From a checkpoint of a small audio frame classifier: norm layernorm, 26041 training examples.
Rows from block 5 of a small audio frame classifier, named by matrix and row number. Rows with one number within an expert belong to one neuron, the router's apart. Each number is 200 + 30 x the weight over its row's rms, rounded and kept within 0 to 999. All counts start at 0.
After each expert's rows are labels from the 100 clips, of 14848, where the router gives the expert most weight on average: "strongest on" is what is common among them. Only what is clearly more common there than usual is listed. The data: Morse code for random letters and digits, with fading, noise and interfering tones.
# router: router (model.blocks.5.mlp.router.weight, 8x256, trained with AdamW), inputs 0-63
# up: expert up (model.blocks.5.mlp.up, 8x128x256), inputs 0-63
# down: expert down (model.blocks.5.mlp.down, 8x256x128, transposed), outputs 0-63

# expert 4
router.4,239,206,278,196,183,257,154,214,210,206,208,187,191,174,175,207,263,165,193,187,188,211,200,168,174,257,254,167,197,174,175,149,226,190,264,154,170,188,226,205,182,184,171,224,203,187,222,209,224,173,214,234,164,204,149,214,192,230,178,197,195,259,250,231
up.0,236,200,164,200,200,262,200,200,200,200,143,279,200,200,200,200,200,200,200,200,200,200,257,200,200,200,200,267,88,200,200,245,200,109,200,200,200,200,189,191,175,125,200,200,200,200,200,200,200,200,200,164,195,200,200,200,200,200,200,200,173,200,200,203
down.0,200,200,200,200,200,87,217,200,200,200,133,185,200,200,125,200,200,117,183,200,200,200,200,200,200,200,200,200,200,200,243,131,200,200,225,200,141,200,200,214,200,245,200,200,200,200,208,289,200,200,200,200,200,200,228,200,200,200,200,233,200,143,200,157
up.1,200,200,159,200,200,200,200,295,200,90,252,200,285,200,200,111,200,200,200,200,200,200,188,131,200,200,112,200,200,200,200,200,200,200,200,200,200,205,200,200,200,200,200,200,259,257,200,200,200,200,200,200,200,200,212,202,200,200,200,200,200,200,200,200
down.1,200,200,200,290,200,200,200,124,213,299,134,200,154,164,200,200,200,200,166,200,200,200,200,271,132,200,200,200,191,200,200,200,200,215,200,200,194,233,200,178,244,168,200,200,200,200,200,200,200,145,200,200,200,242,164,122,127,122,214,213,245,136,234,117
strongest on: speed: fast; the character "0"; the character "1"

# expert 6
router.6,205,199,166,245,146,145,224,209,152,190,188,191,204,220,179,196,193,256,212,259,196,193,167,216,208,139,177,186,177,240,255,238,241,219,183,264,238,154,174,186,183,177,160,204,182,235,212,241,160,226,199,112,162,222,195,179,244,241,190,195,256,186,175,213
up.0,200,200,287,232,200,197,200,176,200,200,196,243,200,97,200,136,200,200,200,200,200,200,200,200,181,200,200,200,160,200,200,200,200,278,200,200,271,200,200,228,166,181,246,200,200,154,200,200,200,200,200,222,200,200,259,200,133,200,200,200,200,200,200,200
down.0,200,200,242,200,200,200,200,227,221,200,200,200,209,200,168,262,200,195,200,200,98,200,200,200,200,200,200,200,200,200,200,330,200,137,214,211,164,184,231,200,315,221,200,200,200,212,200,200,256,200,285,170,200,200,200,200,200,200,220,200,200,200,200,200
up.1,200,200,199,200,150,274,287,200,200,200,200,200,167,106,200,223,200,200,200,200,200,200,200,193,200,200,200,200,200,200,200,202,200,205,200,230,200,165,204,216,200,200,273,200,200,184,200,200,200,223,200,200,200,200,131,288,200,200,200,200,200,198,178,200
down.1,124,160,252,200,262,200,200,200,200,200,149,200,176,231,200,200,200,238,217,200,200,200,200,200,200,200,200,239,200,179,200,171,266,200,200,200,158,200,200,158,274,200,200,200,200,200,216,200,200,200,193,200,200,250,200,200,170,200,200,260,168,200,200,200
strongest on: reverberation

# expert 5
router.5,181,158,226,237,191,250,180,207,182,194,248,193,160,188,209,221,194,191,157,219,168,234,198,239,190,163,238,186,171,249,194,228,167,217,220,182,227,156,171,227,188,179,198,223,221,213,232,243,175,163,252,146,175,172,187,242,231,221,191,200,241,218,176,235
up.0,200,200,200,200,200,247,200,134,308,139,200,200,200,200,189,200,151,200,200,200,200,200,200,200,236,200,66,200,200,200,200,193,87,195,200,209,235,174,156,302,200,234,179,200,280,179,200,200,206,163,200,200,200,310,200,200,120,264,132,200,123,165,200,200
down.0,171,200,200,200,200,200,200,172,200,200,254,200,252,167,200,200,200,200,200,219,200,200,200,200,200,200,200,200,200,211,200,260,342,200,200,200,200,200,200,200,200,188,200,200,200,200,200,200,200,195,200,200,178,188,202,200,200,200,200,200,200,200,200,200
up.1,184,188,216,209,219,200,200,134,200,200,200,192,200,200,200,127,200,200,200,139,155,200,200,200,254,200,200,200,200,200,200,200,200,162,108,209,200,200,200,200,200,200,200,200,200,200,200,200,200,200,253,200,290,200,200,200,200,200,200,200,200,200,200,200
down.1,180,200,200,200,117,200,200,200,200,200,200,200,200,200,264,286,96,200,200,200,200,247,200,200,200,200,200,200,200,200,200,200,200,200,200,271,200,200,200,200,158,200,200,200,200,200,340,200,200,200,223,200,86,169,200,200,231,341,200,200,200,200,200,200
strongest on: speed: slow; pink noise; reverberation

# expert 7
router.7,220,191,191,165,166,224,226,199,167,227,244,239,202,203,260,198,167,174,163,158,224,161,220,227,223,207,174,188,222,176,171,238,199,248,201,201,228,122,239,235,163,269,260,192,210,222,143,226,161,182,194,236,196,183,191,157,187,223,197,266,178,210,225,224
up.0,200,200,200,200,257,200,200,200,200,200,200,200,200,200,175,200,164,200,214,200,200,200,229,200,200,200,84,205,228,238,200,200,200,200,163,78,200,266,200,200,152,200,200,200,247,200,82,153,200,200,148,200,119,200,248,200,200,200,200,192,200,200,200,297
down.0,200,200,200,132,200,200,110,200,219,200,200,200,200,200,168,200,200,200,200,200,200,200,200,200,200,295,367,200,93,200,200,200,200,227,200,200,200,200,200,200,200,200,192,200,179,200,200,200,200,200,200,200,208,200,200,200,200,209,224,200,184,200,200,161
up.1,200,200,200,200,200,200,200,200,182,133,237,200,184,200,200,200,200,200,200,161,115,200,200,200,200,200,248,200,200,273,200,200,214,200,200,200,200,251,200,271,200,200,200,200,243,336,200,200,200,164,200,200,200,200,200,200,150,200,200,200,200,176,200,200
down.1,200,218,200,200,200,204,200,236,200,200,193,226,200,200,237,175,200,200,200,200,258,200,178,200,200,200,200,200,200,200,200,200,256,246,200,200,204,186,200,200,200,158,200,200,200,200,78,200,256,200,200,133,220,200,200,200,200,192,200,200,200,200,200,200
strongest on: reverberation; speed: medium

# expert 0
router.0,203,261,185,173,189,194,166,214,202,248,189,239,221,199,172,233,171,161,198,168,196,183,223,147,230,201,169,207,220,150,164,197,168,209,133,236,139,232,186,214,242,211,194,174,198,178,187,199,231,251,192,212,200,165,233,210,182,170,217,134,199,226,211,138
up.0,198,200,200,200,200,150,200,200,200,260,158,256,200,200,200,200,200,200,200,200,200,200,237,234,200,200,200,200,200,200,200,200,200,194,200,242,200,200,190,200,200,196,200,200,200,162,200,160,225,200,200,120,200,200,200,202,200,267,301,209,200,200,200,93
down.0,200,200,200,200,344,200,200,200,200,200,200,200,200,139,200,243,220,141,165,178,181,200,200,145,283,200,200,200,200,200,200,254,200,205,200,200,200,200,200,122,195,151,200,270,200,159,302,200,200,200,200,200,200,203,200,200,200,200,200,172,159,200,200,200
up.1,147,200,200,200,200,200,200,211,200,200,270,200,175,212,200,200,200,200,200,196,200,200,200,177,200,275,200,200,200,200,200,187,128,200,200,200,200,241,200,158,200,147,213,188,200,157,200,200,200,168,200,200,200,198,200,200,200,87,200,150,200,200,200,200
down.1,191,200,200,200,160,175,186,200,224,201,72,200,200,200,200,200,200,200,299,152,198,200,200,200,200,200,236,200,200,139,200,177,200,200,200,200,200,200,188,200,200,205,200,225,141,200,200,200,199,184,161,200,200,200,200,200,200,200,200,200,200,200,200,200
strongest on: reverberation; the character "n"; the character "d"

# expert 2
router.2,196,252,143,199,163,259,153,183,207,228,242,239,193,199,239,152,228,178,193,190,210,245,168,243,185,155,176,216,214,189,197,165,212,236,222,188,179,225,215,207,145,174,208,200,240,222,246,217,177,179,214,240,210,256,207,236,216,177,209,188,182,190,177,209
up.0,200,197,148,200,106,200,200,200,200,200,200,208,209,200,223,200,261,200,200,200,200,200,200,219,176,200,304,121,200,203,198,254,200,200,131,200,200,174,200,200,200,230,200,200,200,200,211,200,200,200,200,200,127,200,200,200,200,200,159,263,200,200,200,200
down.0,200,200,200,200,283,200,200,158,200,200,200,200,200,200,200,200,180,200,229,200,200,200,200,200,214,200,200,200,279,200,200,200,170,200,200,164,200,200,200,245,200,210,249,200,116,152,126,200,200,200,191,227,200,230,200,189,200,200,225,236,227,200,200,200
up.1,267,200,115,200,200,200,197,200,200,200,200,200,200,200,200,200,200,186,200,270,200,200,174,200,200,200,200,200,200,200,200,200,260,246,200,200,198,261,229,200,240,200,199,200,200,200,200,214,222,200,200,200,229,200,200,200,200,83,200,200,249,200,200,182
down.1,200,270,200,200,236,234,200,105,200,120,200,200,200,200,170,200,200,200,161,200,200,200,200,200,200,200,200,200,200,200,200,200,200,171,200,224,200,200,200,200,229,200,200,200,200,200,200,200,200,200,200,288,200,200,200,200,200,164,200,200,200,200,200,200
strongest on: reverberation; the character "6"; the character "7"

# expert 1
router.1,252,158,246,206,224,176,218,220,168,267,207,158,188,199,222,201,233,246,240,193,226,147,170,236,194,169,201,212,177,245,206,233,138,182,229,198,131,262,189,182,156,160,202,178,167,175,256,150,246,226,170,198,212,212,193,149,177,203,148,161,220,226,260,205
up.0,200,200,200,137,200,213,200,200,200,200,200,229,200,200,200,200,200,200,197,200,240,200,216,200,200,200,200,216,200,200,200,193,200,200,200,200,200,200,150,200,210,173,240,200,200,267,200,200,200,200,278,200,201,110,200,200,200,200,200,200,200,209,165,200
down.0,200,200,200,200,200,200,200,200,139,200,131,200,200,200,248,200,200,200,200,200,200,200,200,116,200,200,209,200,200,200,200,200,200,200,200,200,156,200,192,200,149,200,185,200,206,255,200,200,200,200,211,200,200,200,200,200,200,200,200,200,218,255,200,200
up.1,172,200,200,200,200,200,200,200,212,200,200,274,228,200,200,200,200,200,200,200,200,192,200,200,161,200,206,200,200,200,200,200,320,200,200,200,217,200,200,200,200,270,200,133,200,254,129,200,200,200,200,200,200,200,199,200,200,200,238,203,261,200,169,200
down.1,200,200,200,200,93,200,200,200,200,200,216,200,220,129,206,200,207,200,231,200,200,200,277,200,200,200,200,295,200,165,200,200,200,200,200,197,166,200,200,200,200,200,200,189,200,200,272,253,200,200,200,200,181,200,200,200,180,200,234,200,200,249,200,189
strongest on: speed: fast; reverberation; the character "3"; the character "v"